A small image-text matching model, trained from scratch: 5.62M parameters, cautious_adamw at rate 0.0011.
Rows from block 2 of the image encoder of a small image-text matching model, named by matrix and row number. Rows with one number belong to one neuron. Each number is 128 + 32 x the weight over its row's rms, rounded and kept within 0 to 255. All counts start at 0. After the name is the row's rms in percent of the matrix's.
After each neuron's rows are labels from the 100 images, of 14976, where the neuron reaches its highest value: "strongest on" is what is common among them. Only what is clearly more common there than usual is listed. The data: close-ups of made-up surfaces with and without defects. In brackets: how many of the 100.
# fc1: MLP up (encoder.blocks.2.mlp.fc1.weight, 640x160), inputs 54-107
# fc2: MLP down (encoder.blocks.2.mlp.fc2.weight, 160x640, transposed), outputs 54-107

fc1.257 163 [137 136 149 108 144  94 157 109 134 178 122 142 137  93 106 193 128 125 103  99 131 122 140  83 144 179 129 140 137 121 191 153 143 121 154 148 207 176 122 160  90 113 132 136 123 129 161 124 135 120  97  24 140  83]
fc2.257 159 [113 127  80 158 134 123  71 153  92 107 146 122 137 152 154  71 117 126 153 149 129 119 136 177 126 103 130 125 131 146  50  92 116 146 135 131  92  89 141  78 180 136 118 120 147 148 139 136 117 178 167 174 128 170]
strongest on: hole (91); tiles (56)

fc1.553 099 [115 111  95  97  74 131  95  93 140 136 138 115 113  92 167 130 139 142 125 164  88 127  98  66  91 123 144 209 141 140 135 109 135 131  84  92  89  96  72 214 120 160 163  93 120 150 166 156 154  96  97  83 119  43]
fc2.553 081 [136 129 150 153 116 108  96 173 123  80 150 141 124 100  75 129 131 121 138  37  84 133 148 165 200 126 110   0 128 141 118 167 126 134 151 123 150 141 164  51 143 120  27 117 131 128  98 139 126 152 145 178 126 169]
strongest on: specks (39); wire mesh (36)

fc1.479 124 [143 135  87 108 126 126  83 102 190 181 106 142 127 104 159 123 126 139 124 120 107  79 168 134 105 123 114 117 180 100  87  86 127 170 156  39 160 134 149 147 102  60 171  94  73 103 120 125  60 143 176  56 140 170]
fc2.479 079 [147 121 130 122 110 113 153 142  97  96 108 159 149 121  74 123 150 122 152 148 127  49  85 151 127 146 145 116 239 148 185 182  98  58  67  91 134 129 133 115 138 152 105  87 124  91 116 135 123 117 113 169 151 103]
strongest on: circuit traces (56); specks (41)

fc1.301 118 [175 147  82  80 134 126 123  98 137 179 120 134 129  32 133 162 134 144  45 125  79 125 120  65 106 180 137 213 132  67 158 148 121 105 123 150 141 142 110 200 126 116 191 127 122 106 165 136 129  97 149 115 130  60]
fc2.301 104 [ 67 127 135 171 128 122 117 165  93 101 102 120 126 179 104  90 121 117 183 125 180 131 156 171 143 109  80  57 125 196  66  80 123 143 160 115 104 121 122  55 134 121  83 118 140 138 125 141 128 182 110 172 129 191]
strongest on: specks (31)

fc1.39 119 [166 138 103 237 158 105  50 162  72 133 173 112 109 145 147  66 144 135 106 182 144 142 106 152 111 122 185 113 126 111 115 120 152 117 137  92  81  75 108 114 175 148 136 126 134 141  84 132 145 189 163 129 139 169]
fc2.39 129 [136 129 165  67 120 135 186  92 172 153  72 127 112 141  94 174 131 125 111  91 123 136 135  90 122 132 111 141 116  98 174 165 141 123 121 121 160 193 158 153  73 103 125 130 110 110 137 122 142  79 106  99 122  90]
strongest on: tiles (89)

fc1.503 094 [225 108 128 108  83 146 128 111 128 191  73 144 147 145 144 168 133 146  47 122 132 110 118 163  97 136 139 175 143   0 141 145 117  60 126 162 125 182 116 150  91 111 155 141 109 114 163 137 130  88 158 151 145 122]
fc2.503 098 [ 32 128  81 155 126 120  93 152 117  86 156 121 132 111 150  76 125 132 195 145 115 124 154 111 150 143  96 114 126 252 104  88 114 204 126 112 108  94 123 123 170 141  84 115 139 150 135 136 128 150 138 152 119 123]
strongest on: wood (33); tiles (32)

fc1.184 103 [242 104 158 187  97 119 153 135 134 137 103 142 127  63 130 161 131 123  91 136 175 122 151 104 144 139 148 164 144  63 154 107 134 101 148  99 115 104 104 206  55 125 183  99 120 132 143  91 136  86 126  93 145  88]
fc2.184 101 [ 45 132  71 109 125 124  82 133 118  95 153 123 129 153 140  83 125 117 164 129  88 137 135 141 120 119  87  88 116 179 110 126 122 174  95 144 132 162 131  71 155 137 115 122 136 144 188 124 128 186 178 155 132 151]
strongest on: circuit traces (32)

fc1.122 088 [156 136 105 219 125 135  67  96  99 145  63 100 118 123 130 100 136 109  70 105 198 132  93 122 133 109 138 127 117 123 135 156 169 130 110 102 101 121 136  46 127 172 121 113 138 121  64 124 140 202 151  71 152 176]
fc2.122 088 [117 130 154  80 117 126 144  80 170 150 145 137 118 115  97 135 125 131 159  94  97 144 118  94 103 156 130 110 128 138 175 138 129 119 173  99 147 131 164 198  98  72 111 137 113 112 146 120 135  66  93 166 117  83]
strongest on: wire mesh (77)

fc1.240 119 [ 76 113 114 114 126 107  34 110 113  89 171 111 135 127 151 175 127 129 110 108  93 116 107 149 138  99  96 156 124  79 146 127 115 173 140 117  61  98 120 139 140 119  95 129 137 138 193  98 141 130 131 125 119  64]
fc2.240 108 [193 130 110 146 127 116 162 143 118 112  82 133 119 141 127  70 134 109 130 148  93 137 131  99 109 131 210 111 117 154 145 147 132  73 176 147 199 127 140 100 116 106 129 145 132 131 106 116 117 100 107 129 127 123]
strongest on: hole (60); tiles (37)

fc1.266 105 [108 175  37  98 133 113 117  91  96 148  88 161 113 135  89 185 143 137 120 110 109 115  89 159 118 122 123 192 135 159 160 141 127 112 115 128 107 158 163 141 159 117 127  98 134 144 195 117 134 149 169 106 152 123]
fc2.266 109 [ 83 126 230 190 121 120 164 127 133 167 188 116 127 149 190  48 118 126 133 168 147 119 157 116 142 151 148  71 132 152 101 126 129 138 196 139 136  80  96 145  89  96  75 130 136 122  95 130 146  87 104 181 115 141]
strongest on: leather (35); bright spot (31)

fc1.402 077 [193 153 152 162  99 139  70 192 115 100 132  87 100  83 149 128 163 148  72 100 173 118  94  67 110 138 145 151 129 117 131 134 116 102  84  95  93  90 134 145 150 181 143 120  87 137  94 103 139 133 121 193 152 178]
fc2.402 070 [113 127 111  72 114 125 177  43 145 153 106 142 116 118  98 199 146 136 112 114  80 143 127 107 143 108  99  66 118 142 158 155 129 180 180  98 164 210 161 142 110  96 136 143 111 105 136 105 127  98 117  83 127 100]
strongest on: tiles (77)

fc1.388 112 [129 142 118 232 104 120  51  98  86  97 150 108 128 125 138  58 141 136 109 189 133 138 107 156 147 122 170 153 124  99 110 128 138 120 123 109  78  82 130  49 181 156 164 130 143 139  80 160 140 179 155 118 131 177]
fc2.388 122 [156 131 154  70 123 131 177 115 173 167  73 130 115 142  93 183 131 131 111  81 134 136 142  76  93 131 125 122 119 115 173 151 143 125 139 114 149 184 152 189  87  81 119 124 117 111 133 123 139  93 109 100 120  72]
strongest on: tiles (96)

fc1.610 086 [189 103 129 160 137 107 189 135 154 116 145 142 113 151  78 106 142 117 157 113  89 111 121 120  75 212 138 114 151 179 172 132 150 118 158 133 163 114 148 126 127 173 151 118 123 111 127 139 132 105 105 155 139 127]
fc2.610 108 [ 70 126 133 125 133 123 111 127 111 147 152 125 130 107 169 155 113 137 110 135 130 127 141 183 199  74  84 139 139  89  75 126 118 174 105  99 112 161 114 142 120 143  84 114 127 127 137 141 126 174 176 111 133 147]
strongest on: wire mesh (89)

fc1.146 084 [145 111 104  57 127  86 193  31  99  74 144 154 110 161  77 104 131 130 163 110 121 123 139 176 127 161  88 133 154 179 116  87 144 120 196 122 101  73 120 109 156 122 119 134 118 143 155 133 141 168 135  40 145 115]
fc2.146 075 [183 126 191 224 133 122 133 235 184 192 132 129 133 154 177 142 117 131 107  56 118 115 133  87 149 127 144 164 116  44 153 164 117 143 126 159 167 196 124 142 172 127 107 133 134 147 155 130 116  74  80 163 130 173]
strongest on: specks (35); wire mesh (34); tiles (32)

fc1.328 088 [188  85 135  93 156 120  98 222 130 179 132 109 107 127 123 124 130 135 105 142  73 134  91  95 146 105 171 194 135  63 148  94 125 142 150 138 154  83 127 113  88 136 178 132 112 148 155 196 136 116 151  51 140 114]
fc2.328 078 [ 43 131 156 162 119 119 186  29 126  84  78 130 126 123  70 105 137 123 141  79 162 135 135 144 145 150  76  46 126 160 159 185 135 108 139 133  96 172 128 136 122 109  78 128 130 116 114 109 132 159  86 237 122 125]
strongest on: stone (35); specks (28)

fc1.161 080 [118 123 129  93 129  89 127  65 115  72 204 154 137 127 102 123 135 104 163 158  61 116 145 182 121 120  57 130 148 134 128 113 139 138 146 154 122 115  86  54 132 157 102 138 122 134 119 132 142 123 109  85 131 116]
fc2.161 073 [195 124 159 206 136 113 153 182 203 201 123 129 140 157 166 107 120 130  58  71 131 123 121  59 136  77 169 128 115  60 116 117 108 172 150 142 161 147 174 172 157 108  70 136 145 145 158 127  98 102 108 143 140 177]
strongest on: leather (51); hole (48); bright spot (32)

fc1.614 103 [192 138 119 150 119 109 179 142 152 182 173 122 143  20 109 172 143 153  85  93 120 118 142  91 154 199 127 139 149 102 176 177 109  70 177 137 180 164  96 179 124 137 126 120 116 113 160 129 139  88 102 138 133 141]
fc2.614 104 [ 46 127  82 114 127 114  69 120  87  87 119 118 133 154 175  92 115 128 162 154 148 124 158 169 151 107  83 114 134 153  68  67 117 184 116 120  83  89 155  81 141 121 122 110 140 141 122 140 127 191 146 148 122 141]
strongest on: bright spot (38); circuit traces (27)

fc1.523 080 [187 103 150 162 132  98 107 175 158 102 167 123 135 175  78 124 126 109 181 122 123 122  65 118  43 162 166 128 149 102 136  92 125 135 149 161  92  77  89 180 117 160 164 134 109  95 152 132 133 114 151 134 118 165]
fc2.523 084 [ 72 126  99  94 129 119 117 125  64 158 104 127 130  94 181 168 120 141 110 134 113 125 156 197 239  85  97  99 125 154 131 135 120 175 107  97 164 159 143 120 156 152  81 113 115 125 136 129 117 120 132 130 125  89]
strongest on: specks (54); tiles (43); wire mesh (40)

fc1.304 104 [ 74 118  20  74 137 108 123  91 124 108  79 139 121  87 121 133 139 127 146 119  83 128 148 108 181 158  88 132 146 175 183 166 125 134 112 157 191 132 109 143 150 153 131 133 152 136 173 173 144 190 148  70 152 106]
fc2.304 095 [169 122 240 183 130 120 163 140 187 173 181 118 136 181 129 109 117 126 110 108 143 125 128 129  87  78 142 138 119  82  47  63 118 150 172 130  83 114 146 131 111  91  89 140 144 140 128 139 107  97 105 166 128 205]
strongest on: bright spot (38); leather (28); wood (28)

fc1.332 093 [ 97 135 170 200 123 135  90 163 103 161 102 149 109 124 103 143 133 161 102 109 162 111  80  97 103 130 238 157 139  95 140 105 127 131 142  94  52  87  72 177 103 142 148  76 111 147 135 122 130  98 170 130 141 152]
fc2.332 088 [108 129  54 142 111 121 139 168  70 103 132 118 127 149 169  97 124 122 112 127  86 134 145 187 162 122  74  60 128 179 123 143 125 121  95 145 187 164 143 126 172 117  93 133 131 134 187 124 135 164 120 169 119  50]
strongest on: crack (28)

fc1.481 121 [ 81 124  95  65 129 149  88 101  43  80 121 136 160 127 150 150 118 134 125 157 113 124 120 141 143  98 138 148 130 134 137 127 135 144  38 109  77  80 174 117 110 125 162 135 117 119 205 131 129 136 194 101 115  43]
fc2.481 126 [184 129 168 123 130 136 187 111 202 137 134 140 122  86  73 124 139 125 125  97 121 131 129  52 102 159 131 132 117 130 137 138 137 141 177 131 161 154  99 131 111 111 107 148 115 118  56 117 126 112  70 116 135 166]
strongest on: tiles (86)

fc1.512 125 [ 57 123 140 149 108 155  84 124  82 112 160 108 144 151 159  90 134 149 164 181 117 133 136 170 174 152 130 119 131 131 139 128 125 118  80 115  71  41 145  99 125 138 151 132 114 113 186 122 137 137 135 170 118 122]
fc2.512 143 [187 129 119  93 126 136 166  78 197 146  86 136 121  95  81 164 134 122  96  92 117 136 123  48  80 104 140 140 114  95 140 130 139 152 165 124 146 196 124 140  96 119 132 140 110 119  88 126 130 114 114  63 129 127]
strongest on: tiles (98)

fc1.278 098 [ 91  94  90  70 121 127 134 125 115  50 132 154 113 135 103 121 133 112 214 109  97 123 128 142 152 130  66 100 140 180 154 112 136 124 129 141 144  90 136 149 185 144 117 117 122 133 148 139 136 200 120 133 144  88]
fc2.278 099 [192 125 185 168 128 130 158 106 182 189 134 123 127 150 169  98 121 120  38 147 133 129 132  79 103 100 167 129 119  55  91  96 120 161 168 139 119 160 142 130  65 114  90 146 136 128 131 124 115  62 110 119 129 200]
strongest on: leather (47); hole (44); bright spot (31)

fc1.305 093 [153 120 106 132 117 121  88  86 112  51 148 122 148  63 111 107 116 126 177 148 125 119  93 142 121 164 111 163 142 181 132 160 160 116  60 107 134 128 118 119 216 153 119 121 109 118  91 171 127 158 152 185 133  97]
fc2.305 089 [114 127 205  90 127 130 161 147 164 201 130 123 125  91 126 140 126 133  93 114 118 122 168 111 169  91 149  51 119  90 128 117 125 153 172  96 163 145 146 130  41 120 110 124 124 118 119 133 127  83 109  54 128 191]
strongest on: wire mesh (80)

fc1.108 101 [ 78 124  79 124 138 111 131  90 128  75 123 140 125  73 157 109 126 127  90  99  62 142 140 110 180 108  85 131 142 164 153 139 105 136 114 135 189 116 105 156 179 151 158 145 135 121 196 145 136 180 113  91 140 138]
fc2.108 104 [159 124 176 117 125 136 155 141 190 155 107 135 121 161  79 115 129 109 134 145 140 133 141  79  64 130 156 120 114 109 102 130 131 121 155 131  97 134 168 117  84 100  80 125 120 126 100 122 124 106 113 112 130 153]
strongest on: leather (36); bright spot (32); wood (31)

fc1.429 081 [132 126 130  84 178 101 142  96 103 133  99 149 141 136  68 173 129 155  59 129 112 128 119  93  67 156 134 242 155 116 124 126 130 145 135 129 129  70 134 161 148 145 151 134 103 125 172 151 134 118 209 105 140  81]
fc2.429 084 [ 83 128 157 203 121 123 109 176 124 142 176 127 123 121 163  79 112 121 178 130  96 131 141 197 190 148 136  50 117 181 113 133 126 136 135  98 174 175  98  92 150 132  92 119 121 128 107 129 129 131  99 139 124 156]
strongest on: wire mesh (77)

fc1.374 091 [116  98 150  99 134 139  76 175 131 114 142 112 120  60 121 116 133 123 105 122 104 121 148  66 135 152 170 183 135 111 111 141 118 116 123 137 129  86 120 187 102 135 168 109 105 123 164  94 134  98  73 170 111  90]
fc2.374 076 [115 133  84 181 125 143 127 114 112 147  60 127 116 190  97 106 137 135 108 113 115 124 148 192 146 109 110  44 117 147 164 126 142 136 112 113 180 191 129  50 124 140  57 118 119 136 126 111 137 162 166  67 127 155]
strongest on: carpet (47); wood (28)

fc1.635 096 [ 85 102 120  62 110 102 104  96  96  87 178 151 129 136  92 152 127 119 132 133  72 107 128 153 104 174  57  99 149 127 158 122 102 142  69 165  76 131  48 120 141 136 118 117 120 162 165 138 140 120 145  69 147 137]
fc2.635 096 [158 125 200 216 134 118 178 166 170 190 140 129 133 165 173  95 120 132 110  96 136 119 137 103 143  71 158 121 114  90  72  90 109 169 212 135 175 138 184 146 117  93  79 135 152 144 139 132 114 101 101 163 129 165]
strongest on: leather (52); bright spot (47)

fc1.373 092 [114 134 186 171 160 148 188 125 145  74 185 116 150 113 130  68 134 150 176 120 128 127 119 146 140 173  66  69 121 121 159 159 106 103 152  99 138  86 101  65  70 139  98 150 143  97 116 132 122 106  48 131 143 152]
fc2.373 095 [174 130  16  75 149 124  61 137 127 149  75 126 139 126 154 190 130 120  77  73 130 137 142 150 122  55 109 178 125  44  92  80 121 177 109 133 121 159 173 177 165 136 151 137 134 138 142 127 106 158 225  60 137 119]
strongest on: wire mesh (77); specks (27)

fc1.147 114 [ 66  97 125  83 119 115  91 119 119  66 174 126 112  86 114 127 122 131 168 155  48 129 129 180 162 151 101 102 147 116 167 161 128 125 121 160 114 163  79 113 154 148 154 131 121 130 151 135 137 150  90 114 134 125]
fc2.147 108 [154 124 174 165 130 124 179 134 171 201 145 126 130 148 176 119 119 134  95 125 168 131 127  84 128  63 175  96 124  95  70  73 119 195 179 119 138 138 170 143  97  92  53 136 134 135 129 139 120  83 115 156 130 146]
strongest on: stone (41); scratch (28)

fc1.144 072 [141 105  94 148 124 104  80  97  86  50  48  98 150  94 123 118 109 132 121 133 154 132 102 102 139 156 154 115 133 152 111 133 130  89  82 126 162 114 171 136 220 181 149 160 125 126 117 150 129 178 178 142 116 126]
fc2.144 073 [118 129 217 102 118 136 161 142 201 191 150 136 114  99 100 114 121 131 137 129 107 137 144 143 150 145 144  84 109 107 183 165 143 155 146  92 145 150 116 154  70 103 114 136 111 116 120 122 132  90 106  58 132 167]
strongest on: tiles (69)

fc1.527 088 [ 99 115 108  54 144 113 147  82 106  45 192 135 102 124  87  88 123 115 167 112  67 125 122 125 102 170  82 144 146 227 150 132 121 110 114 161 169 120  79 155 162 172 161 138 114 111 128 118 124 158  74 156 132 130]
fc2.527 086 [175 126 204 179 131 125 140 172 159 210 140 133 127 132 188 132 123 139  86 107 183 127 134 147 158  72 156 108 120  38  89  94 115 169 152 106 176 139 193  92  87 100  77 118 126 142 115 131 111  83 148  80 139 155]
strongest on: stone (49); specks (34)

fc1.601 093 [115  97 115  53 161 104  84 147 142 127 117 126 101 148 146 100 120 125 189 133 171 126 101 189 159 121 101 175 126  86 107 103 130 115 120 116 107 154 153  49  79 150 191 109 136 138  83 127 120 121 154   8 124 121]
fc2.601 091 [133 126 148 176 127 130 199  67 148 136 148 138 125  72 116 182 138 126  77 121  64 128 140  66 144 124 153  76 126 169 153 154 131 120 202 144 126 110 103 190 189  86  54 133 120 124 115 124 130 107  91 208 129  78]
strongest on: stone (33); tiles (31)

fc1.361 132 [ 67 111  62 116 120 140 164 110  87 124  99 116 148 134 140 164 143 141  83  94  94 129 135 139 181 147  85  97 134 150 206 188 112 105 108 132 173 171 106 163 163 124 102 123 143 131 218 148 136 158 137 114 138  52]
fc2.361 129 [160 126 185 145 135 128 134 104 192 137 153 123 135 116 111  85 124 118 148 142 114 122 130  77  66 101 148 135 124 115  45  53 122 139 170 130  87  77 164 112  85 104 113 141 133 137  77 133 119 127 117 126 127 216]
strongest on: leather (51); hole (45); wood (35)

fc1.164 096 [ 80 120 119  40 119 151 119  91 107  73 153 133 141 180 123 152 126 123 201  67  74 130  91 150 148 181 141 128 130 165 173 160 113 128  96 129 117  61 159 215 129 116 165 136 126 101 212 171 133 149 132 122 119 114]
fc2.164 103 [186 124 187 156 121 122 172 139 183 172 133 123 126  97 129 109 125 128  76 128 152 128 148 102 157  86 122  97 121  87  85  93 131 165 183 130 158 191 140  58  75 111  68 130 128 127  75 131 132  85 106 129 126 144]
strongest on: stone (47); specks (29)

fc1.3 075 [184  81 143 105 156 102 140 138  78 139  81 112 141  77 104 127 125 148  18 160 116 129 157 100 196 148 148 151 144  98 157 100 104 106 160 127  91  68 129 144 135 147 134 127 100 137 150 159 138  93 141 135 142  72]
fc2.3 069 [ 80 134 115 150 123 131 126  79 172 129  86 128 127 133  92 122 137 125 247  85 112 123 119 174  73 123  91 106 111 162 128 149 132 135 127 161 169 185 110 125 113 103 169 130 128 129 195 114 135 196 142 120 132 182]
strongest on: carpet (27)

fc1.493 101 [ 98 126  98  33 156  84 137   6 174 141 133 130 143 137 122 101 109 157 157 162  55 132 127 145  71 167 149  86 134 128 129 142  89 116 176 160 126 145  97  74  63 152 149 153 117 112  94 135 135  92 101 129 105 223]
fc2.493 104 [172 128 144 194 128 131 196 251 124 140 122 126 135 152 167 141 121 122 106  95 213 133 137 139 178  62  96 113 125 162 129 104 121 152 139 106 119 176 128 178 199 109  75 127 123 129 113 123 121 177 118 167 136  61]
strongest on: circuit traces (38)

fc1.72 122 [103 142 100  92 141 124 137 102 126  76 139 145 133  78  62 139 149 125 147 166  74 127 107 127 112 240 148 169 143 165 175 158 113 118 112 167 152 132  59  65 147 155 202 130 114 124 142 137 123 149  89 119 147 156]
fc2.72 133 [131 125 177 159 131 119 160 143 127 193 147 122 130 156 203 119 112 131  83  93 170 127 139 142 163  31 117 121 117  77  41  76 113 197 185 114 128 145 171 167 108 100  62 119 136 142 130 140 118 115 121 125 130 141]
strongest on: stone (36); tiles (29); specks (27)

fc1.40 119 [ 94 126 115 149 112 140  85 190  72  88 150 140 128 146 105 127 132 143 177  82  94 116 120 192 188 130  67  86 120 154 136 153 135  91  89 143 186 172  86 121 152 144 141 120 132 125 161 111 136 186 112 102 152 140]
fc2.40 133 [124 126 137 117 122 138 152  47 197 159 122 127 126 122 149 123 128 123  84 173 150 130 143  55  72 136 166 123 130 114 100  98 127 153 185 117  75  89 185 128  65 102 120 121 129 127  99 134 124  69 141 138 124 146]
strongest on: leather (79); bright spot (41)

fc1.494 098 [165 121 144  79 110 106 144  18 156 110 151 148  96 119  38 120 121 129 173 145 114 115  77  84  43 205 174 176 139 115 151 157 163  86 128 152  53 114 110 118 105 142 163 128 115 120  84 135 132 115  94 127 110 180]
fc2.494 119 [ 96 127 114 172 131 119 102 219  60 149 148 123 134 130 193 127 113 135 120 121 151 124 154 189 198  58  80  98 127 157  68  97 113 199 145 106 166 145 146 125 190 133  78 115 139 132 155 137 118 158 146 140 130 125]
strongest on: tiles (75)

fc1.530 109 [174 159  75  98 105 140 155 131 131 190  51 138 113  98 130 160 142 121  66 126 118 124 120 103 183  99  69 212 124 110 108 133 139  92 170 127 108 133 115 102  76  89 168 106 151 123 152 129 133 176  38   3 157 122]
fc2.530 107 [ 91 128 150 176 124 131 100 129 101 119 199 121 131 167 150 103 126 128 185 148 131 124 128 139  77 198 171 129 138 166 154 135 127 110 128 121 131  87 138 147 188 114  80 117 133 148 121 122 135  98 165 241 120  95]
strongest on: wood (61); specks (58)

fc1.27 097 [108 130 165 148 133 128 110 126 135 133 128 124 115 147 120  71 136 102 189 117 207 133 104  98  84 163  81  92 152 113 132 133 152 101 153  86  81  74 118 151 162 152 134 115 129 127 106 137 140 166 126  87 146 100]
fc2.27 095 [162 131  85 128 126 132 120 157 107 118 135 129 122 103 127 207 133 124  73 111  42 134 129 178 214 107 140 145 121 147 163 147 126 160 115 104 160 166 162 141 146 136 128 127 107 128 143 117 125  84 101 141 132  95]
strongest on: wire mesh (100)

fc1.179 096 [130 101 185 150 104 158 112 143  75 172 117 123 141  80 123 181 138 143 104 122 128 132 143  88 132  94 200 160 128  69 130  83 134 127 122  98  89  65 124 146  92  98 142 108 138 140 168  94 134  81 158 106 148 112]
fc2.179 085 [150 131  45 133 131 129 172 111 131  84  63 130 126 152  86 110 142 114 128 126  74 124 134 141  85 172  99 112 107 203 163 142 134 117 121 167 158 177 111 122 139 114 135 132 131 138 134 114 135 215 109 157 126  97]
strongest on: carpet (30)

fc1.422 089 [204 151 190 170 168 114  69 183 174 156  99 125  96 185 127 103 145 142 181 127 141 108 102 118  59 137 121  99 138  75 103 129 128 135 165 130  87  82  76  45 118 140  89 114  90 132  86  96 143 171 137  87 137 193]
fc2.422 081 [ 99 131  63  89 130 122 113 133  77 116 122 127 131  81 145 181 139 124  74 105  54 139 110 129 197 153 154 125 132 186 182 179 130  90 114 119 177 158 158 182 176 145 157 118 115 136 165 122 129  64  89 163 127  64]
strongest on: specks (48); tiles (40); wire mesh (39)

fc1.343 099 [138 129 125 166 139 132 131 139 113 147  77 141 125 120 147 102 146 108 134 131 122 125 113 127 114 118 133 102 144  35 168 111 144 140 119  90 136 102 102 173  96 152 184  94 133 143 176 127 150  79 165  80 133  81]
fc2.343 085 [ 82 130  86 146 124 108 109 109 131  79  88 118 122 130 130  89 121 109  91 103 108 134 141 162 159  96  87  98 122 195  99 149 125 129 139 145 143 167 169 101 166 103  86 123 138 139 179 127 134 174 113 199 125 120]
strongest on: circuit traces (34); hole (28)

fc1.378 131 [135 137 101 108 138 131  82 104 186 186 123 142 133  95 158 128 125 130 125 117 108  81 159 137  97 130 120 129 185  90  79  81 122 167 160  29 158 129 149 151 105  72 163  84  78 102 118 129  65 135 167  58 140 168]
fc2.378 080 [146 122 129 121 107 108 153 146  96 101 110 159 151 124  77 123 149 122 150 148 127  44  83 156 128 145 144 117 241 149 184 181  95  59  68  87 127 129 134 114 140 150 106  87 123  91 121 136 124 120 117 170 150 103]
strongest on: circuit traces (64); specks (36)

fc1.76 120 [ 28 155  37 144 107 142 153  88 126 115  83 137 107  76 135 148 130 123  41  95  93 117 121  84 180 145 101 102 129 163 165 169 153 133 127 151 187 160  86 146 184 127 142 125 155 137 192 152 139 164 100  93 145 115]
fc2.76 109 [203 126 181 133 125 126 118 136 168 128 165 122 134 172 117  92 126 126 193 164 157 128 136 137  67  98 147 151 128 118  55  73 128 121 128 115  61  69 176 112  77  90  97 127 127 141  79 138 120 113 144 146 125 164]
strongest on: leather (34); scratch (30); bright spot (28)

fc1.593 090 [175 102 108 130 123 128  86  77 131  82 109 143 139 107  74  98 135 132 145 106  60 122 106 114  59 199 194 158 143 156 148 113 124 125 137 171 140  79  93 131 168 160 137 146 115 116 122 125 135 119 144 122 143 158]
fc2.593 098 [ 72 126 179 128 125 124 161 184 125 183 163 118 124 132 178 140 112 132 125 143 163 118 160 167 210  74  55 116 123 134  98 115 126 199 136  91 134 149 145 135 134 125  98 111 127 130 134 145 144 137 145 116 125 149]
strongest on: tiles (53); specks (50)

fc1.83 095 [ 60 122 110 102 138 127 134  75 189  87 131  86 131 138 146  71 128 139 227 150 111 127  80 141  73 189 107  95 130 165 131 126 128 130 138 141  84 128  51  95 139 174 139 134 134 102  56 124 133 146 137 129 108 220]
fc2.83 101 [207 126 118 121 126 136 153 164 134 170 146 115 125 121 138 183 127 127  55 150 166 133 154 147 173  67 119 122 122  97 131 114 131 134 128  95 152 170 222 175 109 128 118 110 113 122 140 127 126  84 137 114 133  77]
strongest on: wire mesh (70)

fc1.518 090 [182 141 183 196 110 135 107 152  94  95 145 107 131 109  88  73 161 141 138 171 152 123  59 118 129 148 204 142 134  72 120 114 138  79 131  86  93  56  95  81 131 162 162 132 121 113  97 147 135 147 124 134 153 186]
fc2.518 094 [108 130 102  67 116 132 139 116 170 193 107 125 119 133 144 218 133 131  99  73 125 139 147 132 173 102  89  89 105 118 145 154 135 200 126  98 162 197 187 180 109 100  76 131 110 124 172 125 131  97 140  82 131  99]
strongest on: wire mesh (45); tiles (43); specks (38)

fc1.239 174 [130 147 110  86 131 130 104  95 170 161 126 111 136  94 119 130  98 136 141 118  85  86 134 120  95 153 147 130 180 101 104 101 129 150 143  34 151 132 164 148  85 104 155  83  71 131 103 150  82 118 138  74 107 154]
fc2.239 082 [134 126 126 141 112  98 125 154  86  94 122 158 159 134  98 119 134 125 155 151 130  32  86 173 129 132 121 114 243 165 148 167  85  79  85  72 121 115 126 118 166 143 120  80 118  92 140 145 118 145 128 170 141 115]
strongest on: circuit traces (80)

fc1.344 096 [159 141 169 102 116 152 130 109  97 158  85 152 131 138 136 136 122 110  57 129 103 117 117  99  87 150 154 129 136 122 116  88 156 155 129 105 125  43 109 221 103 114 153  95 129 141 216 136 120  91 125  99 128  93]
fc2.344 099 [110 134  77 183 120 118 105 169  96 112 108 128 120 126 110  83 131 115 160 122 134 134 144 186 159 131 104  86 116 170 126 168 132 112  76 138 128 185 103  47 178 125  91 121 133 142 106 126 133 190 141 157 125 111]
strongest on: circuit traces (42)